A small segmentation model, trained from scratch: adamw at rate 0.0044, 22.4 epochs.
Rows from block 3, named by matrix and row number. Each number is 500 + 50 x the weight over its row's rms, rounded and kept within 0 to 999. All counts start at 0. Numbers have three digits each. After the name is the row's rms in percent of the matrix's.
# conv: 3x3 conv (model.mid.1.conv.weight, 192x192x3x3), inputs 175-181, a 3x3 kernel for each
conv.28 062:476513551453501563454490512548530613501526524453460506524546576505528594509541558531522562490520507499527535514520559496480566571525574462500532417463518437451514510517542500518536494529543
conv.29 080:506523513533516533548557519522535564520529534489488478498516526508508544527540548515491519531524529510529500426427374385430435397448403518522556528524550545535526533510543527529558537542528
conv.30 086:503498483495524500471514506504514485476501480432478491491461453474463448459461483501515499473509502442500511427447448400438501406462557462456462460457436449444472473483480461478475443452476
conv.31 111:525538544533564568504561563540547537516551538483524536533541512538544529502527520535539525503541529476523532407404416381393435380401457508536517521535514502526506497516497504527510483519525
conv.32 117:534536537542556558524560573550543537528540536502537553537538517542538522519520523548542531524536531492528545404398409378383413377386425519544529534542521527524516501513500509518505501508508
conv.33 100:561480536548465511547470551523432489542462507565546599554469542502431483546434522517468492515466495534515540513525510533546508548532475503467507477491454516438491504502500500511481534491487
conv.34 092:517519555512539497498483586502482488522460518535497618589451563540491482549481551524518480510529509503502566435458528486436422517445479517484507508501472542489551512505512526516498533513546
conv.35 110:517477529519489497526445540513418461501448498506543649509486500480424476504424541504449473485451471499515563500460490496497480521516493487484500468481457521439491482527489497496489543493471
conv.36 071:498549507490573536515563551537604597510592589458500518520565557513596597508591606516557553487566559458525521592635588598647652600673656510576581512605580466554560530542560501553552492522530
conv.37 108:390515469426503483420563514505536506534528507370745529463579492521546516492530497518493510555487497442623541512474407455466450433456481543557537551548523583538563479521536579475497555511553
conv.38 082:472549519487583552537566584505598572530597588459474535496548550475587579544583615485557555489572567459520546562575585531545608573609622446560557483620570504547583537554570530592576520548563
conv.39 102:414464411460490430404508433564532476505498455476658450503548492574550492476491444571511494513487456488599470461482497462495521463506512519579540581620506496462456553541548575555516518482482
conv.40 148:504479474488452471484485484447436453468423454494456453459446446445421442458420429434428444447415440491450453547528515540528518541543539448451451424408424447412417462451466449429446492453443
conv.41 125:434483488491523497436595459548533514533527487449689453517501506573575537495572467556502524570517499499650498479481465480499495475493477547521542602592555501529473513490533585517532508517502
conv.42 119:452445542491438521533492565429395420463413435487441476500439474468413428491431444442407421479423436517468475556536539535518531543521525476409455456413433501449466510458462516451435517485487
conv.43 101:394453404448516453408577505530538457537544466409754518490515478547574492479556464525499458530505455443656523494483459473510490448492504507505564560589484569526492482478534544522492550520499
conv.44 139:569560587536542575483507528489478475483472509433422462435435437454453474454464502418443467419431477442440479532521541552526514570545511420417409404396406373383438438471464421446463455498494
conv.45 131:421501472471511504396580505490530538521531536358711599502530499539538552500548518522497537566507532464643601471469486459475485452482494515547553531549578516538525490505551556487545532508522
conv.46 137:495471516484442477496450481452433444452422438460436450454436438441417418444422418433412418435407414464429435543547552524527548522526547441419438422397412422400408466428434453418423456427429
conv.47 149:504453463506440449515464480435423429448434449452431444448426435440414421457435438423408409450435433470451432530545553516528543526520532430406410428402408428410425447419416447421417439440433
conv.48 105:537501559524509560524517551534507568510518526477459523398384457408422466423422478470492520459465477480459528521536520547547508556550512382391468354390415395437461451489508445475456488560496
conv.49 067:553592540545617566542611553549638613521608598478518523531587550533650601528634606523586593491557545474493493502500451493482495535540511550568548526588535506549518556535552513525533518526535
conv.50 112:500451433524576489491543519543498424576650529432467442484478409520563458538573516537487425553613508456520481516581530519631587499554506468415435530570464546542497464427438501545479529544516
conv.51 129:481407436488410431521440465450404437447400431493419466473407441450395420461399426459413442441401424457402441506523536482491527486484531442392433416383410443396435477431461449411427474423444
conv.52 129:474537475513540497488515489490538502559567537418567469416601494534551508496514512505545539587550538499549527601567395520516480482497491459541499566578531478506535478501505570530501489497536
conv.53 139:471406442460397447497415467444403438447411447491422481448387429427379414442384426458414444453415445485426469504508518481481502485482500456407452432402437466423466471434459444419437465440461
conv.54 135:524567482557560493412410453547561426466489444452412435503569444576588476466419439534567464490530466453411436517539521531538504550561509508571444535561467383392452496558492532552494449414467
conv.55 110:456564484483560504476545481516546522553600552423655476448617492550551527476564520518512522559542530479598519503501437464494461478501452469554521564599547467532531505534530592531532507532549
conv.56 136:497426499486423488514466530488411448480420461502386452473411458458393432473394443456407447450410458508424464541533541533524521524520521488412481475366432480439485449416442438378370490474445
conv.57 093:497463461503534460471444400514479491483457409479456418469477474511494485495479460479467476483468449489469426512555566473518544499489499525537548544529506543574556498509513491493493494515528
conv.58 139:475411449466404454498420468445402439447411448492423478448393433429380418444388430457415440450411437475418453508512521483487507488486502453406449429398432462423463469433458443415434463437461
conv.59 096:425512498438533556461451515497551559455507580473391476498529525419526575432428543487512543405455528454408484484551511559605564558602520547550520459510527449409496538539533491520535451452499
conv.60 066:467486451486497473504504495507523533517537534527558542477509499509518516488495531525537557524538535509538543551543556533514515552522523473492473514529506478480473506509486550537509535521505
conv.61 166:466431454458422445480431455440410429452432446469431450452409430438401418455407435443414437445428445466433456475471486457452467455445467454422439444420433473442460463445459450442453473461479
conv.62 091:589575617568537579594545605564523587568517571592565594546522576533481535569516575553536583553514555580558586579568568572556553573554557565550590569508550619568612556551586543518544582563595
conv.63 080:493503515486501498490503485507536520494522492436475437491508527484495507524526518495489498509535517434482443444510464446538495457524466470512531499519505516505474499515535524523526521518506
conv.64 100:487408454475408442559474512456369412486404439535466500456370430414339379465360419479413452473411441497450489547542589547541549548542543490415467444381428512429503507447480466405427518446481
conv.65 128:461509440468523480467531440512562505553605547448630418449621458534573527475569479507540511543548520475578468568541468473488518449493541481566486569652561482550488502534501570596554504548516
conv.66 073:587549622564507579600530614552470575557481561598561603534481560517418509567477575544494573538473541582548594584566570570550549570548556553517581558456528629557622551531582532484528588557610
conv.67 108:353522455367525506426555509422487449494541525419589519463553475466541488444545455475497462511521498467554504539554525517546502482536506513517427521530497481537464500520423530545498479550480
conv.68 156:463479469454482471442487469462480469467486479437467442457479458458481475453486468468480473471488482445484463441430442434435425427421405475485471476475472473472459479490487481488489472482480
conv.69 083:434437421451507440481470434487482446531526433483507358511524433493506459487514418478486464486507456498522409492478467491487456487455517525544519563528491553538501501513494507512507544541510
conv.70 060:581527531550515511580558526506459545532510544591574615541508531498462491545511533507504537500511514560524538541538529495473506427449514540519566520498530558540544537510552490512525545548547
conv.71 134:476427453465423458502442476432388413456421437488439459449395424431381403458390425442401424451417431480435453506507521476480507467463497461414441448407416492436452471440457455430437488460473
conv.72 067:496439477536458439545459476534463485555452477569507536485441501505411450543450449526464494551450487547495480617627647596596638598573621488465525509443463523467476516483527540469485554517481
conv.73 062:455463517487464490502472504534545566551503517547496530491483554515508510559496510510514520526497482559511502551583592527560646545572652486467542485470489539452519513500535515513511607515527
conv.74 094:534568514516518519506521465462519470461504509553531452444524477432490487441520485446510475464521528511522463512476439503490483513512497451527483490506505449511488457510508504525542480489497
conv.75 049:545540532538523526549579549511575602505530550464508481492517543491521562514561589492518541519554553470520491559534362490537557474551550518540571519506530536521533522526547528504514537520518
conv.76 155:516503509515491494507482482555529533537502508511494494526515526551512518551511515548532540530503513516503507411400410404397402416409411544534540555518525548518522531534537551530527543523523
conv.77 069:512477478455447505474375470521507503466500530530485525535430454466453481491446475517471466452470511554488522587613622602583597606610595536489480478511498497484455523475441439494515454486471
conv.78 062:482446503479426442508453447508447504544457455540507500554502553521438478563469471533511557539496487537528517489474500482473476481447461596555624552482510615532524601583615561517510602567531
conv.79 056:525439488500421449497435445557451495539452470526479495573487543560442483555450477576512551548499516530503510495474490483467470494475490622540599590495534588518537609568589583536537578535532
conv.80 075:519560510540581556483513535513493471563531531553493565503465421490473472501445498494458453514487491522470514453461416466461421465488463459488438483507508543479517479462444467450476512473483
conv.81 063:448463475472492497481500500506530491506469529480429494460483461474492472488440494472499473489458509497455497601636634574611644572598631479504564511458533539446544492523570504512517517426509
conv.82 137:525513512516508510509496493536517522523507513513491493539522526541512512537507512539535536528523529514504506404389400402391391417404407555542545543527524534520524547543545543533535534520529
conv.83 064:423447433441417498491387455444468464500512506573484558459487444478452494493455455470480466474496505515492536447454436436471495424503536456528453501518555468521429469515453471515536455517478
conv.84 130:468520441488553511461525481531603510552646549460563438507625484552630555517575501544583518549624558484569495518527467484511516459496547512577524575708586543572503530535541530600568544549522
conv.85 137:533598441534601487493466504597642421509550453506458499568633455616667476498500467551617419501568459452438452498526507529541535519532527547627441601646469443455440527595490570623512464448435
conv.86 108:611567549554503475500456428487463455464459463439452461451448456453434448469456463442446453424435443403441441490478486524508492567540503416410442416391409419416424452461453457447446430444439
conv.87 110:578535529503468508518511523485472472470464481434448421441451447449437455480452459441451458428439455398428439534523525566558554570568548408404475411398434422434438453456444449449455448442434
conv.88 117:555526500543483481529474478464464455460455458437449438442451449449446452453456463431442449425435448420436438494489476512494457533501455424426429422416422415414411450456453446451454437441444
conv.89 087:522543526534554545547549540545600610538585601507516535534571572538606606547593601537564563530558560528528543561579550556574595553592579560589597556609585557576574535549570515560562545550564
conv.90 097:496468421492560484475546501528529469577691597441553514529540493530629528514595541557519490564654584476564534534522520509516554488491544508443481553704558520587541521441482530564531533542544
conv.91 108:520540534546587517524488524557619546559624535459434473560598564579653566554528514570596566550619548502485514458471474457481497458475510541576581578697550545488498546533576538616540556482480
conv.92 107:539474478512431454525477486468459448481476481503537562442447448450452454435456459438447447445438450465479483507546569527545564532540535358417475388414460415446451446442451458458446489535496
conv.93 091:485502458452594499486478456519521402516621476454424480495518456522596491512522474509519415475579469459458452490484548496466554521492565430464506502639486481502516523478505499581476496504516
conv.94 122:642647621631630614577577558458476430476495451461473457422445433447473454458487464407447458424461461417428434498500491515513504531527512383416454395426447422460444429440446452469463499501477
conv.95 126:511554446518617469516579475537627437546650444538597451536621461543696461517623430534602454518636437523603447472489525486494537484487554536589473552666456534570451520548507512608474521553479
conv.96 055:475474501491471504552493534526513527522484511519481495498503520510494510547506520508499501509460473516472490623619587596606604574576581456447505430442494494478490471472491463465469517492498
conv.97 112:465471467480520505493621481513510463513555455568687378506545475515548480495567430498501486495541471556671440525508504476490540514508535508545502537573492513522440502526522511542500516525480
conv.98 055:495532534472542544502575579510572632471566629478532577488497532463515557483564619502523563476533570501542565508489490486483536488530532473482525439513523468516551518483527473488525518516552
conv.99 087:549549501591571518563536526479457430514488485556514534498516477511525480530504483501489459517492474538492513568591559574621565564602538483480468476476459505472457483489467485480452513483471
conv.100 043:529517549529509561560544572545522524502474501503488522523521533518526535536524543533511521496465491490489499529542503498533533475514515491510526489520532531535544512514511501504501515519510
conv.101 063:488494506508506499601543523460554543516459465598530542480461497474478500559536531457518523485457466566519488470473466480510525539528518521521520465517519570551539522516535484499520584559546
conv.102 071:580559485568573492499527502541446464547494502546524551525391442526385437508460498525411442520447456522465503484429423466419445481449476506443459506422479509511510494434465465425476516471524
conv.103 075:521488497531502524514524501544486520501494502512561502495486488535478507511508511530493513506485492487511483651628543566626580516597584460445492476433487489494457467473484474455470514494488
conv.104 079:492522511497548543580521514498506477508515519602466515529512522519516495512518531472503511493526543603507509456457525423412452428416428573547558550574566549564566569536545517566571555532537
conv.105 114:498512503510562533470493505514553546507564551467420501514514464516549535470518511525542549507530534451494500389470479396468470448477430520502498506549535531501472573526492527536525528491469
conv.106 047:429433447436491475478532599536508539511451519581552574466447475484452461514480531518490517500436493530498538507540566476519556463500557503527511509540514514523516507476486523494479536540521
conv.107 084:545553546540559565545548555498537513527544546528554545483524499507562557526533521502536505508536531534539525575573609568574606551570608512544506522601570530545522499546495509572544514544511
conv.108 065:560575560561565577589607573571617642545570600519537532535551567534569594556604613526560596522565597518535522606602440545563590547573569565545579542536553570565566562555575535530552566560561
conv.109 146:515511508519467505508500479527490537532496530532529518509518523526465517543516531526519547530508535535530520441421381425417403426409438531532539549471535553531530522526535536506538544533537
conv.110 137:495510510512434510518489500487478535513472523523512526497524519504444510534504528488506543514488524526517520464430373434423398413411460508530536529430524555534545491513530504472510531542545
conv.111 103:521527520534457486492484506521511518529489505476506528494517520516459506531491524509522528522507504492510516442436428482477454434453471518553527543478506541540540502536527517517494516540535
conv.112 106:514506399516461451469499433550470373521429409408557421498486414536424426476435351525491391527439384410506418525550481525541531491536518489485432519452456432453444492524441565482415455503500
conv.113 062:535570556539552577527607560555565640499523537463516530514527565523555581512568567497506578498512539475536532515508373506528507505579525513501554494510531480504497543499554501483525505502506
conv.114 083:442457467461434459537465510512453466550455466646499521480458486500417439546437427532516510562496489599509520369386473360411461351395450529529549527493527584518509527559538560537541582548518
conv.115 088:511443519488338463511446506509419519521408499552510558535485543487353483520430510518464528518429491551511543512489501492480496480476502566502577513331486562471544556517555508411465549494520
conv.116 120:445406468404398465486482508454396459452380484559496552482427482410390449499433501468441489441408481541498541506490516498488514525514522509411491423385459531477545494447496436412450520490533
conv.117 095:528485498504421467503455499539492514526459508543501551542505514519447485520460514535496514527469498542504531491457480452420464439427478583520543542419479553480543571536536542475480542497520
conv.118 070:440500507444485499449516536528544565511517540484503509513508540485494523520542579514516536501502517463499501500517565456503592466505548525516552504487495523503531549532563538514529549521540
conv.119 115:434410487415401461493483508443408467476398465573517553473435514423399453516449484456448502454420469553513538497503548477461521513491533515460535483422487548506537490469521475443479530506529
conv.120 056:543496468523481459487439424480473465470472465449445440501498494489486485482470473479495487465489479445459452488482483480467469506486482532516493502506497504502498554545501545551522543551526
conv.121 094:525526516507446509474529515556495520533483533449541499483563539557484535536501515529488510543472509473518496592598527547535518513530605472516485543484530466508479480507493591497526498495490
conv.122 133:460453445458455458460453468466464471458462483476468489477464467482479483479476489466465469458466478467469486608609604611606600607602595455447440466465452458462460479474466491498485479485482